Weights of a small image captioner.
Model: 17.9M parameters, 64-pixel images, encoder arch vit, encoder norm layernorm, encoder moe top_k, encoder num experts 64, encoder patch size [4, 4], encoder layers 6, encoder width 128, decoder width 256, decoder layers 6, decoder norm rmsnorm, decoder activation gelu.
Training: adamw at rate 0.0022, 11800 steps, batches of 128.
Rows from block 2 of the image encoder of a small image captioner, named by matrix and row number. Rows with one number within an expert belong to one neuron, the router's apart. Each number is 500 + 40 x the weight over its row's rms, rounded and kept within 0 to 999. All counts start at 0. Numbers have three digits each. After the name is the row's rms in percent of the matrix's.
Before each expert's rows are labels from the 100 images, of 14976, where the router gives the expert most weight on average: "peak on" is the class under the peak. Only what is clearly more common there than usual is listed. The data: rosettes with rotational symmetry.
# router: router (encoder.blocks.2.mlp.router.weight, 64x128), inputs 0-63
# up: expert up (encoder.blocks.2.mlp.up, 64x128x128), inputs 0-63
# down: expert down (encoder.blocks.2.mlp.down, 64x128x128, transposed), outputs 0-63

# expert 47
peak on: backdrop
router.47 079:492499496512566516559360477464493550493445513429456490486489451494512503470479468549561571519486488468508504583517470508586489486479487479532514501535533559513506535501552520500492533510537521
up.0 107:445543526530498552525475479535428524514504550473540459488520470479531536444584429571457566508479528495468523544516461517519513519478534469560506508591491522459523545508524513531423554524498528
down.0 086:568457478461519538536479544467496488500548429575523539519499493560514498538414517572523517454582423446484460482468578479530494528515552498465463485474534521532532466466480532459481521576584487
up.1 105:462570531540483555526479476517440540505514549482549480479490485475497548436564419541439563519458577513456493518489471532527479499499527504576535500566486520456537529495509503545388522548480540
down.1 101:561434477455515548501485556475489474499550430543526515511505492533520509510409544573551528445561424441474461473494553503501529514508548449475428501471531518526534436490486544469498514549562472
up.2 089:557490438515476539466598520486565481445482438573560538474451523552481533532450547616540428493499491492472497475426522491479575480533491492467456422447489474493499479475435499502439555506477473
down.2 104:542464465481488478497573469492457509525430504518453464475562477559537484430579494455558494511532506496522575566553459476579474512531499449509515530569513466454526526559483461548506490470489531
up.3 087:499437434507515533542436490510532521514509528570546459484483485537500535505527513540512487457508572461500572491521518428537528477482454505529530496480510461513562517503381522516465527494489532
down.3 081:553465485476485488465530496507443530502482490558491452426537483521541480455556480441593531502560478516519556552555449535577447542511543460514511560566494499500573485568475489533531459454536533

# expert 43
peak on: rosette
router.43 095:482436466452484443518478554445491532505486471543441521567546478531457461513511484465545534482458514531506484516553557494491499541525497519655496493495505517495547447535587553489513471512490462
up.0 097:457562438495520511516511491514450503573455519452445465534534552491443526468494427485436516463519500540531525520485512465453446488526477471502489536537522431499469462495495473481482471627513541
down.0 114:539484499465521485529505491468480494571473488521470454509520487609515515443513539575559544480505402449584565542491497479504466486511515420496493573538562528494485508502458476483547521510529533
up.1 088:486490479445537541533531548538491468550543486534527470584536467534473503526434543548449496455517443510559530479400541454519505522448495468480444528485565474545501403450528539452501518545559460
down.1 087:482551519528549438479491428477503485556463467491454447477495554510510563466545559516518545517435507507518520534460459486470408455526507475453573514488492462500488485432472443497486513558434559
up.2 086:561537485434544525577505541478465504477536428547500539557517488541485511514453519546456497462590406490560495545504528482565476532431540464486409499475562473458497464507539514460502502566558429
down.2 106:495533459488502530529497515522440588535528567510535516517540534521480531508531441514487524523533477566555557537556532552462432481494512526500484563543537560418535505578591539446557507513535537
up.3 175:425542501536485431525472438527484524559455547431465447464525535477484551466546460435446530528446570537488485555470470472534446458564474515526576520554475464542505554472475453562528446453444562
down.3 105:535485457445477520559451518501533496559503509565508465489497557572454517467446578517513522457534449507559552533485537427522491519527478479482485560530579514567520504472468490462549456502537552

# expert 45
peak on: backdrop
router.45 124:475452510530459492496560462541481467514494534468556434581498402453524539430529489449440487470505539497527548487513506480547475538488461555518546524524497457485556570478562507515504494511475506
up.23 061:501483510526510550524454496503526490427491533464496512520474478500520480477527486620524566524446533535467500544518493623543536495500445518531533451525484519464536572502515508541465598390513549
down.23 053:501493468525524515461595423542471510539437532431454461441523515478532449506491440501490489509496542498508503549578477550485483471471437530558540520561486496552496536576540466541474466345479574
up.24 058:486487523510496569557467559518520474445529503530526571514510492507487457537421520626525523494506445494508499501502506505560568558410497516516439434464502505509550551469543557533436541544560464
down.24 059:416516466493471463478520448525488553546435545420475464406511518508488480499570465403494489573480550589524529528546448507483463470524448524543548527546471511504491530541523475529554425480458548
up.25 084:488509477553485493485549451476541478425483439519509553492426515503533510545460542536519466504491517504432463565461431591495526482473490466463553460467499490526458540477416458524453560584436456
down.25 077:551475549478482533442446562536532457439519455499553545527434511475507450513539548571476499518479463487464440450457495542442524522477543533517447442449448517484503438453504546506488560571529457
up.26 165:433555489460465487512520519490438470530465510513460475506528531530442473565474461495437435483478440557541527476541544527434430474531443440533472561516545541422470487528489461452580455425510512
down.26 177:582472553527507556505481547519553472443555474549533542567476514501523498483482560567496556506520503442459450461450495526502576536545568510515475450457480500502528488446498549530441575460524467

# expert 15
peak on: rosette
router.15 072:447554448527482534536489493517459610527447578503545494403491494518499547484469417511464457503499464508486486543506493474573479440507498482452454515536532529504517553514521486502510498515489559
up.0 111:558501503537617544521447489481513508448497496495520535562465464532515477479439528581566567475504465449493543520491475574537491512468504461505472495480539494482430536492583498487487574562523486
down.0 096:519481495537518569482504484492501475516538484500546507520502465514520596497459526509486553447455484479504502430464546499410540436519576503539464497489534463481488478485479552478512539481467474
up.1 084:459481535488549516549553450521499463581444504503470405536545441513527512499469497469485527462512483522495529506481442432476501499540482461442487541544551396520472434512545479555489439434454451
down.1 071:483551507551531474466531410504474538552409516441489465423531450505481523469473466556529506530457512557548535523553452527477448462494433495468542557539495512499478512574521460499514493559428549
up.2 103:528501465492558543561456537545527549526514491514545488547464499531418519523462454516476489452525452522577574499559559471540509493440449489529462545470578518541525423502476592448550475548555507
down.2 120:476530484538513599484438490571535515475540526527569505509399531470488498553497482472469533480461520533423443454471486509488539517555508551505505487475510428482500486472474559523487472479484494
up.3 081:567468394461530539520459521552518505502485458503531461554527482550479518481470491480448516438531472518566588504554527479525506520422440489521484584497578496611520476537444538475546477584526508
down.3 106:476544497548533552491466479564520499470545521515573536520422514448477515545459507458469509500441519559429442454466495510479529493582514565499513465460475431496523459453479540514493449500447465